{
  "time_shift_ms": 100,
  "encoder_layer_scale_init": 0.01,
  "encoder_inner_norm": false,
  "encoder_drop_path": 0.05,
  "text_encoder_bias": "all",
  "optimizer": "muon",
  "grad_clip": 1.0
}
Rows from block 12 of the audio encoder of a small contrastive audio-text model, named by matrix and row number. Rows with one number belong to one neuron. Each number is 50 + 12 x the weight over its row's rms, rounded and kept within 0 to 99. All counts start at 0. After the name is the row's rms in percent of the matrix's.
Before each neuron's rows are labels from the 100 clips, of 14848, where the neuron reaches its highest value: "top examples" is what is common among them; "peak in band" is the frequency band that holds the peak. Only what is clearly more common there than usual is listed. The data: chords played on synthesised instruments.
# fc1: MLP up (encoder.blocks.12.mlp.fc1.weight, 768x192), inputs 128-191
# fc2: MLP down (encoder.blocks.12.mlp.fc2.weight, 192x768, transposed), outputs 128-191

top examples: block; clarinet-like; text has "muffled"
peak in band: 4000 to 8000 Hz
fc1.736 081:38 39 54 54 51 37 36 36 76 30 48 55 29 51 29 35 44 54 40 57 58 56 55 71 51 75 41 37 50 47 63 42 61 62 33 35 71 70 55 65 33 48 41 35 44 64 43 34 57 37 50 37 55 71 68 47 45 64 49 65 48 49 51 44
fc2.736 084:51 26 44 49 51 38 58 52 55 36 23 72 55 65 39 37 53 47 52 53 13 52 48 31 51 53 50 63 59 52 43 48 56 52 39 45 58 33 51 40 53 54 51 42 63 42 17 56 52 55 34 57 33 41 36 64 38 40 53 30 60 42 47 55

top examples: the note B; the note G#; root: E; root: G#
peak in band: 250 to 500 Hz
fc1.70 162:59 68 41 32 47 43 60 42 48 59 42 49 36 60 43 66 59 32 44 41 23 57 58 44 49 43 54 55 44 42 68 53 81 27 58 60 43 49 45 61 37 24 49 31 38 67 48 55 50 44 34 46 67 48 45 38 42 51 63 42 60 61 34 35
fc2.70 180:44 47 49 43 53 42 46 42 55 40 31 53 53 67 60 61 69 29 45 53 41 54 50 40 41 79 56 61 52 31 64 54 73 35 66 63 39 40 43 69 48 34 52 54 44 52 49 52 69 32 72 54 70 54 28 49 46 49 64 37 37 49 52 35

top examples: the note C; the note D#; root: C
peak in band: 1000 to 2000 Hz
fc1.629 180:57 54 77 53 68 54 43 67 52 69 55 52 36 38 60 41 27 75 21 48 25 37 47 56 53 51 58 38 56 55 76 56 43 39 58 39 51 33 65 44 28 55 25 51 39 46 36 49 47 54 51 61 20 42 63 60 46 58 69 46 48 66 61 55
fc2.629 164:56 60 49 50 75 55 64 40 55 67 53 31 43 61 57 79 24 46 40 36 39 46 78 65 61 31 41 31 60 45 46 59 43 40 69 66 64 50 56 38 60 56 33 51 35 55 40 56 76 41 57 64 50 54 55 46 59 39 50 54 45 42 51 66

top examples: the note C; the note A; the note E; root: F
peak in band: 250 to 500 Hz
fc1.748 123:70 60 52 38 59 57 40 37 46 45 55 49 61 43 62 47 72 56 66 50 51 68 53 42 61 71 65 50 50 61 49 47 49 57 50 56 39 41 49 42 66 26 74 46 53 49 54 37 61 30 46 50 56 56 51 18 55 39 45 47 44 44 54 43
fc2.748 128:62 46 63 43 59 46 69 65 40 58 58 56 33 67 42 30 53 45 64 35 31 41 41 52 40 74 38 39 66 54 27 59 34 37 39 38 39 61 52 40 45 44 74 50 60 31 39 64 67 50 42 69 84 54 51 51 38 48 60 42 65 66 65 21

top examples: horn-like; clipping; text has "clipped"; text has "noise"
peak in band: 4000 to 8000 Hz
fc1.260 124:67 56 67 64 53 66 28 46 44 51 68 60 53 49 56 55 66 53 32 50 36 49 24 45 48 47 49 34 64 57 37 36 43 57 74 54 42 32 41 37 64 43 78 50 67 44 43 62 54 34 34 29 38 56 45 53 46 67 37 40 55 46 67 41
fc2.260 134:30 55 49 57 63 34 42 56 73 48 73 61 38 36 55 54 28 67 56 67 38 45 44 68 47 65 46 71 28 32 65 53 69 51 61 63 49 42 56 63 70 29 45 46 57 42 48 51 64 65 47 54 61 40 53 59 63 43 62 43 52 45 53 63

top examples: the note G; root: C
peak in band: 250 to 500 Hz
fc1.235 157:39 77 42 45 60 39 61 46 58 36 61 55 35 45 52 45 33 53 38 42 36 52 37 71 31 61 39 51 47 60 75 51 74 53 48 57 54 54 67 62 48 33 32 65 47 64 52 61 48 44 36 21 57 42 57 57 45 53 47 31 54 61 55 49
fc2.235 158:35 60 43 53 56 41 31 38 45 62 56 44 38 46 36 48 43 40 59 63 60 50 68 47 40 38 57 52 45 59 25 63 45 53 38 53 67 73 59 49 49 39 51 54 55 40 34 59 31 49 38 39 64 49 49 65 42 40 55 77 48 42 31 64

top examples: the note B; the note G#; vibraphone-like; root: E
peak in band: 1000 to 2000 Hz
fc1.528 137:73 64 35 46 22 29 42 61 51 49 62 44 34 48 66 33 49 53 50 42 77 53 59 45 47 37 32 54 46 47 62 31 45 39 51 40 63 62 62 41 43 59 71 59 40 43 48 36 38 40 67 45 44 42 48 44 40 44 59 39 54 43 55 52
fc2.528 126:56 41 64 44 62 54 33 58 42 42 59 65 56 44 62 54 37 60 52 41 62 35 43 36 34 54 53 50 53 55 24 42 36 59 52 32 40 68 39 65 62 63 28 50 47 69 59 45 37 49 70 50 51 68 44 57 52 54 64 35 57 67 50 40

top examples: the note B; root: B
peak in band: 1000 to 2000 Hz
fc1.535 129:43 56 41 41 43 48 49 64 69 63 53 53 39 53 49 49 37 46 59 71 43 57 59 57 54 72 42 54 39 61 27 39 48 48 60 60 57 46 55 46 34 66 37 33 51 57 26 59 32 56 60 43 48 42 79 34 60 49 47 67 50 45 52 65
fc2.535 126:58 70 48 58 46 59 37 37 64 49 36 44 43 61 45 29 38 66 61 40 60 63 48 52 46 59 60 41 44 45 58 50 29 56 51 62 76 54 48 46 53 60 56 58 37 54 40 56 27 65 49 55 41 41 47 44 43 70 38 59 58 60 42 54

top examples: square lead; the note G#
peak in band: 2000 to 4000 Hz
fc1.189 139:62 30 45 55 45 28 43 70 50 65 52 45 58 46 32 57 59 77 46 38 41 52 47 40 45 65 29 41 54 50 63 38 57 49 56 70 46 47 32 60 55 49 51 31 60 42 66 68 50 49 58 61 50 46 44 49 35 63 59 51 52 61 46 44
fc2.189 155:35 53 68 56 60 64 51 64 46 52 53 42 54 23 66 42 42 57 60 60 16 65 55 46 40 60 46 54 43 46 46 08 51 34 51 56 48 66 33 46 27 48 25 48 59 41 53 43 75 39 56 51 57 55 54 63 54 49 71 48 77 49 65 64

top examples: playing: arpeggio up; plucked string-like
peak in band: 4000 to 8000 Hz
fc1.252 167:36 60 63 61 80 42 53 38 59 54 56 73 40 24 41 29 55 47 48 57 23 44 50 57 53 45 34 67 58 64 33 64 23 26 48 43 36 41 33 52 49 64 56 53 43 39 70 73 50 39 48 57 44 49 56 40 54 37 35 67 43 22 70 69
fc2.252 159:64 33 45 40 56 30 35 52 54 28 55 73 36 51 44 52 57 45 53 75 49 57 51 52 21 47 70 45 51 53 57 46 46 65 46 62 59 61 49 54 52 57 30 51 47 51 42 37 41 67 48 68 34 36 72 49 47 66 75 55 74 66 35 45

top examples: rumble; horn-like; electric piano-like
peak in band: 2000 to 4000 Hz
fc1.135 077:50 52 27 33 69 51 41 34 48 53 58 60 53 77 43 50 51 76 49 36 62 59 63 26 58 45 65 50 38 58 68 27 41 60 41 49 65 43 51 59 65 47 46 43 47 44 38 57 39 57 44 34 70 57 57 42 53 54 35 62 66 32 54 43
fc2.135 089:49 59 56 54 51 45 51 42 53 52 48 64 47 54 40 42 25 55 60 46 51 31 23 45 51 70 40 52 47 53 67 68 53 42 58 28 56 48 57 33 61 45 57 47 39 40 36 46 45 33 47 41 48 55 60 47 61 38 55 64 39 47 42 71

top examples: square lead; power chord
peak in band: 2000 to 4000 Hz
fc1.366 141:37 48 59 59 73 47 75 35 61 51 37 48 42 42 57 59 64 58 42 51 32 55 48 44 40 42 57 42 51 44 32 50 46 66 50 49 65 51 55 33 53 71 26 87 42 48 54 43 62 52 28 23 46 79 40 61 60 39 33 62 48 46 40 65
fc2.366 151:47 65 48 65 52 38 55 42 47 24 51 46 46 59 46 66 70 48 56 61 39 31 67 53 52 43 60 52 55 66 44 42 53 46 65 26 40 62 49 44 60 40 49 67 42 45 42 28 33 40 44 66 67 43 52 36 31 38 42 35 52 52 47 53

top examples: square lead; the note A#
peak in band: 2000 to 4000 Hz
fc1.264 143:47 58 51 48 29 57 39 45 18 76 60 53 53 62 49 63 47 58 46 35 76 53 37 51 36 40 63 45 45 31 59 44 59 45 50 79 42 53 46 51 52 61 40 49 45 59 51 54 48 51 46 38 58 48 42 64 47 55 59 48 35 43 51 62
fc2.264 146:44 40 62 49 41 51 18 46 48 36 67 67 42 53 35 72 55 52 64 41 60 49 51 58 60 73 64 42 73 36 52 43 48 51 57 60 50 37 68 45 41 41 43 75 68 76 43 44 30 44 48 48 54 49 30 49 47 51 47 35 44 43 56 75

top examples: rumble; organ-like
peak in band: 1000 to 2000 Hz
fc1.7 120:62 51 69 52 38 60 44 30 57 60 38 46 46 50 70 38 49 48 25 70 31 62 53 47 65 37 49 68 14 41 60 35 63 47 40 30 62 51 43 53 45 59 35 60 48 64 46 60 70 43 48 42 50 54 33 49 42 54 58 42 54 36 40 63
fc2.7 131:56 57 62 44 40 63 57 28 51 68 46 42 51 44 63 55 58 50 48 48 37 63 54 63 60 46 46 46 32 61 63 41 53 60 40 42 64 38 31 54 49 57 46 67 43 71 65 19 54 44 65 50 46 53 55 69 49 55 52 50 56 61 41 35

top examples: playing: arpeggio up; plucked string-like
peak in band: 4000 to 8000 Hz
fc1.429 145:59 61 46 53 37 69 74 56 41 36 57 36 42 45 56 53 53 49 27 41 55 45 55 39 29 60 61 42 39 46 43 39 73 47 22 49 61 54 48 44 49 44 40 52 84 58 39 35 40 72 43 48 83 42 48 74 63 65 60 38 79 60 55 45
fc2.429 139:63 50 43 43 54 56 52 48 46 51 32 50 72 64 55 53 66 28 65 53 33 43 65 32 17 68 57 40 54 59 55 52 63 54 52 36 39 54 59 36 35 56 67 48 29 50 51 45 63 26 60 42 35 75 62 35 54 54 36 61 52 55 35 57

top examples: square lead; clarinet-like
peak in band: 2000 to 4000 Hz
fc1.23 117:74 41 55 55 46 54 53 51 31 60 41 56 40 87 37 33 36 53 45 51 77 65 51 45 80 47 60 81 52 40 59 40 40 45 51 65 50 80 66 45 71 36 39 50 36 34 34 47 39 55 49 55 73 48 62 54 50 55 63 74 40 47 56 41
fc2.23 125:57 68 44 36 73 30 62 38 67 50 49 51 42 37 59 46 45 27 46 48 55 26 47 44 64 45 59 63 51 49 34 40 66 34 49 42 60 38 64 58 51 46 53 65 68 57 46 57 53 46 70 52 60 24 58 57 66 78 51 68 69 62 41 56

top examples: clipping; text has "clipped"; marimba-like
peak in band: 2000 to 4000 Hz
fc1.292 010:29 40 59 06 62 59 85 30 51 35 36 40 54 61 59 54 28 63 56 44 60 30 38 54 56 64 43 60 67 63 56 68 43 24 61 59 44 36 50 56 35 49 58 54 25 65 55 65 50 46 61 45 71 42 49 43 42 50 35 26 67 51 52 42
fc2.292 012:54 38 79 89 42 47 64 44 52 50 45 54 44 50 59 39 56 56 44 50 48 41 53 49 66 39 35 37 56 55 60 72 52 44 55 60 64 41 50 36 41 41 62 35 51 51 66 76 46 54 66 51 80 33 50 51 62 62 30 51 60 61 53 42

top examples: plucked string-like; clipping; text has "clipped"
peak in band: 2000 to 4000 Hz
fc1.35 069:41 67 53 36 46 64 52 41 54 47 53 49 40 53 49 78 29 56 53 50 45 62 31 48 49 42 67 46 48 44 33 41 50 40 35 36 53 73 50 50 49 53 61 62 68 41 51 49 47 33 45 62 82 69 28 50 47 45 49 67 56 56 50 45
fc2.35 073:49 38 55 50 54 54 39 73 50 52 35 37 42 48 33 38 43 48 64 34 68 36 50 38 28 39 65 56 44 65 62 75 34 52 40 36 50 52 50 75 40 63 51 52 64 38 42 40 67 66 33 44 55 52 45 55 40 34 55 54 70 55 45 62

top examples: block; marimba-like
peak in band: 1000 to 2000 Hz
fc1.735 006:50 37 87 54 44 53 76 36 59 56 60 32 46 64 49 48 58 54 53 58 50 43 32 51 62 68 55 63 54 59 57 50 43 58 67 50 59 40 63 35 42 37 49 60 26 46 40 59 68 40 56 30 47 36 59 44 45 48 55 39 74 33 54 45
fc2.735 009:47 37 59 29 43 64 79 20 71 53 45 48 50 65 41 40 61 70 42 46 64 54 42 50 42 31 47 58 58 67 59 44 40 57 65 61 64 56 62 65 37 49 73 46 46 58 38 69 66 48 44 59 62 24 49 72 47 57 35 45 47 44 66 47

top examples: block; marimba-like
peak in band: 2000 to 4000 Hz
fc1.706 112:70 47 73 49 52 43 58 48 77 74 50 46 48 49 43 56 60 34 43 56 44 52 68 39 35 33 75 42 38 35 40 68 25 49 62 48 47 41 54 40 43 59 44 36 43 61 63 62 66 66 36 44 43 58 67 43 39 76 33 37 35 47 22 56
fc2.706 117:50 49 71 32 56 41 39 49 53 56 45 72 68 48 44 57 65 50 52 52 51 53 32 28 46 42 64 36 45 46 84 44 42 46 75 64 46 60 34 43 43 57 51 69 35 62 48 60 39 42 37 38 41 43 52 64 64 55 65 62 36 52 47 54

top examples: clipping; text has "clipped"
peak in band: 2000 to 4000 Hz
fc1.437 158:46 66 48 57 65 40 61 58 57 41 52 47 69 58 50 44 41 35 61 63 63 31 60 58 77 38 71 67 55 44 35 50 47 22 31 62 31 47 66 38 46 68 59 48 59 49 59 29 28 49 59 64 79 57 54 32 45 59 50 72 38 56 41 45
fc2.437 164:60 61 28 38 47 39 45 59 35 52 28 64 74 51 59 25 43 44 44 49 61 43 53 62 46 52 31 51 43 70 39 46 35 67 68 69 66 59 32 55 59 59 46 29 65 61 35 77 31 48 59 46 43 47 64 42 68 30 39 68 45 41 50 61

top examples: playing: arpeggio up; saw pad
peak in band: 2000 to 4000 Hz
fc1.711 137:63 62 54 68 42 24 49 45 51 83 49 58 56 43 47 38 65 58 52 64 40 36 36 50 47 69 39 40 55 70 71 46 67 61 41 39 36 35 54 35 52 69 37 69 60 42 36 52 51 75 56 50 40 31 49 29 37 54 46 48 11 50 64 52
fc2.711 150:62 25 57 57 63 48 68 51 32 56 67 65 38 32 47 63 56 75 48 65 53 32 61 52 52 38 43 56 21 57 56 39 55 72 48 44 58 47 40 43 31 60 69 43 53 61 46 36 46 53 45 43 57 69 40 68 45 46 64 38 54 57 40 66

top examples: square lead
peak in band: 4000 to 8000 Hz
fc1.739 111:62 63 64 52 50 40 57 50 35 47 71 48 28 73 59 49 51 63 51 50 54 71 36 28 33 35 27 36 56 65 57 68 63 71 41 44 65 51 39 49 33 54 44 51 35 74 81 42 51 51 32 60 64 63 74 32 54 25 45 52 41 29 50 54
fc2.739 106:49 51 68 60 49 82 44 64 48 53 59 34 44 40 26 87 50 54 56 48 56 45 48 37 31 65 46 68 52 45 39 43 60 56 52 33 56 59 53 40 38 54 48 68 41 47 36 32 41 42 65 47 55 67 37 30 63 57 36 53 58 64 36 47

top examples: the note G; the note E; root: E
peak in band: 250 to 500 Hz
fc1.257 139:44 42 63 60 35 41 61 63 75 53 42 29 48 61 24 64 44 40 43 40 54 45 42 62 46 51 45 68 42 41 57 36 51 37 34 52 74 66 31 38 51 42 76 49 48 42 36 50 45 54 39 46 53 44 59 65 42 39 48 22 58 41 44 40
fc2.257 157:72 59 66 40 42 53 48 57 63 54 44 42 40 56 48 61 48 42 47 32 65 58 53 56 62 60 73 53 45 57 66 56 28 39 54 79 41 39 36 43 50 64 77 73 53 47 51 70 37 44 69 51 25 54 66 41 67 43 47 43 52 40 47 36

top examples: horn-like
peak in band: 2000 to 4000 Hz
fc1.245 177:66 13 16 52 54 51 62 50 38 29 32 50 55 39 48 26 56 45 57 46 51 59 64 55 55 35 61 55 58 62 34 16 56 63 43 51 54 47 47 48 49 52 28 34 61 65 52 59 36 44 49 52 30 72 71 59 34 55 48 63 58 65 43 50
fc2.245 155:34 44 64 54 70 44 47 58 56 61 42 62 45 26 79 23 36 53 59 53 51 23 51 36 61 38 52 39 64 45 38 47 57 60 64 36 53 30 47 42 64 45 42 44 47 57 52 66 74 50 63 41 41 50 75 38 49 49 40 51 53 40 13 57

top examples: square lead; clarinet-like
peak in band: 2000 to 4000 Hz
fc1.607 104:63 50 66 32 57 50 58 34 45 70 48 53 39 70 31 58 60 45 42 61 63 30 42 37 79 48 49 78 66 45 68 43 48 53 50 60 42 39 59 45 71 26 71 33 37 54 51 59 55 45 41 51 45 51 42 59 56 64 52 56 49 56 45 53
fc2.607 121:44 52 61 60 37 41 43 19 54 44 79 63 50 53 69 49 39 58 47 35 48 43 40 56 43 44 49 42 60 50 41 47 39 50 37 52 38 59 47 50 52 44 55 82 57 59 37 67 38 46 54 62 54 33 44 53 44 33 46 49 64 43 63 53

top examples: the note C; the note G; square lead
peak in band: 1000 to 2000 Hz
fc1.659 079:52 54 27 71 29 29 64 36 52 43 59 30 54 63 36 56 28 63 59 64 49 68 35 52 49 65 56 34 69 37 45 40 43 58 35 77 33 59 51 57 50 44 45 37 35 48 41 60 37 44 52 61 38 58 58 69 59 44 68 38 43 65 70 41
fc2.659 084:75 41 50 54 50 56 55 34 62 58 51 40 39 60 39 20 44 33 46 44 60 32 46 42 58 36 61 30 46 67 45 43 39 44 65 56 43 65 39 47 46 54 56 40 50 43 53 47 39 41 47 45 51 57 36 60 50 57 62 62 73 42 43 61

top examples: text has "noise"; muffled (low-pass); horn-like
peak in band: 4000 to 8000 Hz
fc1.324 023:63 60 58 55 44 53 32 27 69 44 53 45 62 57 57 54 60 54 57 69 47 36 37 53 56 61 63 50 41 59 74 48 48 73 39 56 36 39 47 80 72 52 79 63 53 47 59 46 33 52 59 44 40 41 49 37 58 56 46 47 69 58 50 48
fc2.324 028:60 44 81 67 44 39 48 53 61 44 53 65 71 51 41 47 62 38 50 58 57 53 51 53 52 42 41 40 50 51 49 60 68 46 37 47 50 36 74 41 54 52 52 65 40 47 50 61 55 59 39 59 61 41 54 48 51 62 46 46 48 35 36 21

top examples: clipping; text has "clipped"
peak in band: 2000 to 4000 Hz
fc1.500 149:54 39 47 37 62 58 75 58 42 37 43 26 40 64 50 38 52 62 54 34 23 57 54 49 41 43 30 65 45 56 49 53 51 81 51 52 39 47 36 33 68 47 51 49 50 45 22 45 31 29 47 53 05 39 45 39 58 72 72 62 49 66 63 18
fc2.500 145:57 42 57 57 43 30 57 45 26 60 47 49 69 63 73 30 50 42 33 49 58 72 77 53 39 48 37 39 40 63 77 56 54 72 61 60 36 59 47 43 62 42 45 61 47 48 55 76 49 48 39 45 52 51 49 66 59 44 66 64 64 16 75 44

top examples: the note G; the note A#; the note F; root: D#
peak in band: 1000 to 2000 Hz
fc1.479 124:35 52 48 56 53 47 55 30 39 59 38 48 53 29 24 62 53 21 31 42 46 48 48 64 55 31 32 52 36 40 41 72 63 35 50 58 52 43 49 63 34 59 53 60 47 49 67 59 56 57 42 29 52 47 65 56 57 49 53 46 74 42 30 58
fc2.479 118:42 66 29 60 40 49 45 57 75 52 57 71 61 53 42 60 55 53 60 51 38 41 68 62 43 64 36 62 21 69 52 31 50 59 34 49 23 39 43 50 53 47 53 41 51 47 40 59 52 47 48 57 48 55 46 73 34 71 44 30 46 39 63 63

top examples: clipping; text has "clipped"
peak in band: 1000 to 2000 Hz
fc1.200 173:50 61 60 31 70 62 46 40 48 49 49 25 36 59 58 50 58 28 48 45 36 68 51 49 75 51 54 63 34 56 71 42 49 55 71 55 71 52 52 60 58 55 33 38 50 49 47 68 64 39 34 64 60 59 53 44 57 42 51 45 56 32 55 47
fc2.200 162:54 30 62 59 33 68 52 29 65 40 36 38 48 66 60 47 33 42 42 57 51 51 43 37 49 47 30 62 35 47 73 55 49 55 69 53 93 83 34 40 51 46 72 45 44 30 54 48 55 57 30 40 49 59 62 71 55 27 64 56 55 53 33 59

top examples: text has "noise"; harpsichord-like
peak in band: 4000 to 8000 Hz
fc1.47 156:50 57 33 45 59 62 57 55 58 40 44 45 53 72 56 65 73 52 39 39 44 64 18 38 58 39 58 47 46 44 37 68 69 29 47 50 53 62 32 38 55 57 51 32 64 50 72 23 44 46 56 30 58 62 49 52 52 41 57 49 50 37 51 60
fc2.47 136:39 36 74 38 40 56 43 53 41 51 66 50 45 53 51 48 49 65 52 56 50 63 58 48 55 51 36 45 57 64 33 47 56 50 67 30 53 61 51 60 52 55 58 44 25 29 51 66 41 52 48 42 56 71 48 55 43 53 18 64 37 53 57 75

top examples: clipping; text has "clipped"; vibraphone-like
peak in band: 2000 to 4000 Hz
fc1.588 059:75 49 47 54 49 39 34 54 63 61 46 46 56 60 45 09 47 55 32 55 46 52 57 45 64 67 43 46 55 65 56 52 45 45 59 44 35 38 62 57 44 51 66 40 40 59 39 57 25 42 55 54 60 57 54 42 59 52 41 43 58 43 52 68
fc2.588 065:55 62 49 44 45 52 62 61 53 73 55 47 35 70 48 57 54 46 86 50 58 53 29 58 31 57 41 59 44 51 59 59 55 42 44 69 72 46 28 49 57 31 59 41 52 50 38 50 33 65 52 31 50 34 51 36 74 52 46 48 50 39 46 28

top examples: square lead; playing: arpeggio up
peak in band: 2000 to 4000 Hz
fc1.59 156:38 62 60 54 46 47 68 39 61 50 56 63 47 44 43 62 28 63 57 35 61 27 51 41 69 35 53 49 75 36 50 65 39 38 61 26 49 40 34 42 52 60 51 47 48 52 74 62 59 66 48 54 51 38 49 73 52 52 63 38 64 42 63 67
fc2.59 162:32 61 65 47 35 57 46 60 59 46 42 59 49 46 43 55 65 56 66 44 50 57 56 44 56 42 67 56 15 34 56 52 63 35 55 61 63 43 36 76 50 57 35 38 36 53 75 58 20 44 32 66 62 50 68 75 48 70 42 41 43 46 52 41

top examples: the note B; vibraphone-like; root: E
peak in band: 1000 to 2000 Hz
fc1.543 132:40 47 38 54 66 42 54 70 59 26 58 42 53 34 74 34 61 48 47 48 35 41 53 51 53 47 44 42 53 74 46 34 31 70 60 65 26 50 59 45 67 21 45 72 34 39 55 44 34 57 50 37 83 47 43 58 44 59 29 47 44 52 47 71
fc2.543 118:42 39 66 58 70 67 47 56 59 37 52 40 42 32 47 43 43 51 48 65 71 30 38 53 62 82 35 43 52 42 46 41 49 43 62 37 33 43 40 64 49 54 46 63 60 30 65 63 56 35 37 56 31 53 60 40 47 58 41 48 47 48 51 57

top examples: the note G; the note E; root: E; vibraphone-like
peak in band: 250 to 500 Hz
fc1.527 012:52 52 51 18 44 47 53 37 56 46 42 53 39 67 55 54 45 71 48 43 38 57 65 36 68 64 53 62 57 56 57 42 62 39 43 49 38 46 71 37 46 56 55 36 52 68 45 59 62 46 64 53 41 51 36 26 56 50 59 52 57 57 61 35
fc2.527 014:55 41 49 44 51 36 65 54 64 48 53 62 33 62 55 57 42 56 55 45 54 59 44 39 63 45 73 48 35 79 55 53 39 42 56 72 54 55 54 45 53 55 59 40 58 34 60 54 74 49 27 47 44 44 44 56 44 43 43 37 39 35 53 38

top examples: block; electric piano-like
peak in band: 2000 to 4000 Hz
fc1.579 111:62 67 43 29 53 41 55 46 41 36 56 75 57 75 43 51 37 43 31 49 39 63 55 55 44 61 37 58 48 24 55 64 48 30 55 45 60 62 49 30 54 52 39 48 20 70 50 54 59 56 48 45 31 47 65 48 48 67 53 62 63 50 43 60
fc2.579 113:32 53 50 50 54 57 61 67 37 41 30 52 54 60 59 39 43 58 64 48 48 46 39 63 35 65 60 45 32 65 67 49 40 37 40 53 36 40 59 58 41 41 45 44 66 50 44 64 40 57 51 53 44 67 54 54 88 54 42 47 47 60 24 35

top examples: the note B; the note E; root: E; add9
peak in band: 1000 to 2000 Hz
fc1.393 061:50 47 62 60 65 37 45 37 51 58 53 63 45 48 73 37 41 65 57 36 51 45 62 66 28 25 45 59 72 45 32 60 54 51 47 23 69 55 39 45 54 64 41 67 45 41 62 28 45 46 62 44 46 50 49 34 51 61 64 32 51 36 55 38
fc2.393 064:41 55 44 50 68 57 51 57 57 48 58 75 40 54 38 43 62 70 43 49 53 50 43 37 69 58 55 44 53 37 38 52 50 40 51 59 30 46 54 49 63 50 52 51 70 47 55 38 37 64 65 41 47 28 51 43 47 61 67 32 54 47 50 59

top examples: playing: arpeggio up; plucked string-like
peak in band: 4000 to 8000 Hz
fc1.273 141:48 45 40 49 42 67 76 72 54 42 54 67 71 46 18 43 58 50 60 37 57 52 52 55 41 54 44 50 37 52 42 37 61 35 41 42 56 39 64 49 36 47 44 77 51 53 42 30 30 72 50 49 56 45 47 62 59 49 43 26 41 74 53 41
fc2.273 148:41 34 45 59 49 50 40 46 43 57 36 53 67 42 72 37 44 35 48 55 59 62 61 47 48 49 59 44 59 74 69 45 56 37 21 54 70 48 51 36 36 28 49 47 53 45 31 16 36 41 44 65 26 49 64 76 52 63 50 44 64 66 43 40

top examples: horn-like; arpeggio
peak in band: 2000 to 4000 Hz
fc1.353 038:27 63 66 52 45 47 54 52 58 52 56 59 55 39 59 44 46 67 54 64 55 36 42 36 48 50 55 56 56 53 39 77 61 28 70 51 41 53 65 37 46 48 42 78 42 33 66 18 52 41 47 68 63 46 28 47 61 57 63 28 42 29 49 49
fc2.353 039:59 36 61 44 44 52 63 47 54 58 34 60 40 40 65 50 51 46 69 36 59 50 55 53 43 34 43 29 75 39 47 51 52 55 63 47 56 47 60 37 70 52 44 43 45 83 37 71 61 48 56 31 31 64 50 36 50 54 48 38 51 47 27 63

top examples: the note G; root: G; square lead
peak in band: 2000 to 4000 Hz
fc1.392 056:22 34 30 67 59 56 30 67 47 39 48 39 45 58 40 32 51 43 60 58 51 62 39 66 36 42 35 57 45 60 49 53 66 51 73 50 37 35 70 50 58 47 52 47 51 40 42 68 57 55 46 43 49 60 61 42 57 49 62 73 35 54 62 61
fc2.392 074:63 44 42 28 36 55 51 52 39 61 40 62 54 69 56 51 43 52 43 39 70 59 41 57 50 43 63 62 38 35 57 44 34 51 52 72 50 44 38 36 46 27 50 36 52 40 46 35 69 45 61 59 73 49 56 55 47 58 24 55 33 47 48 43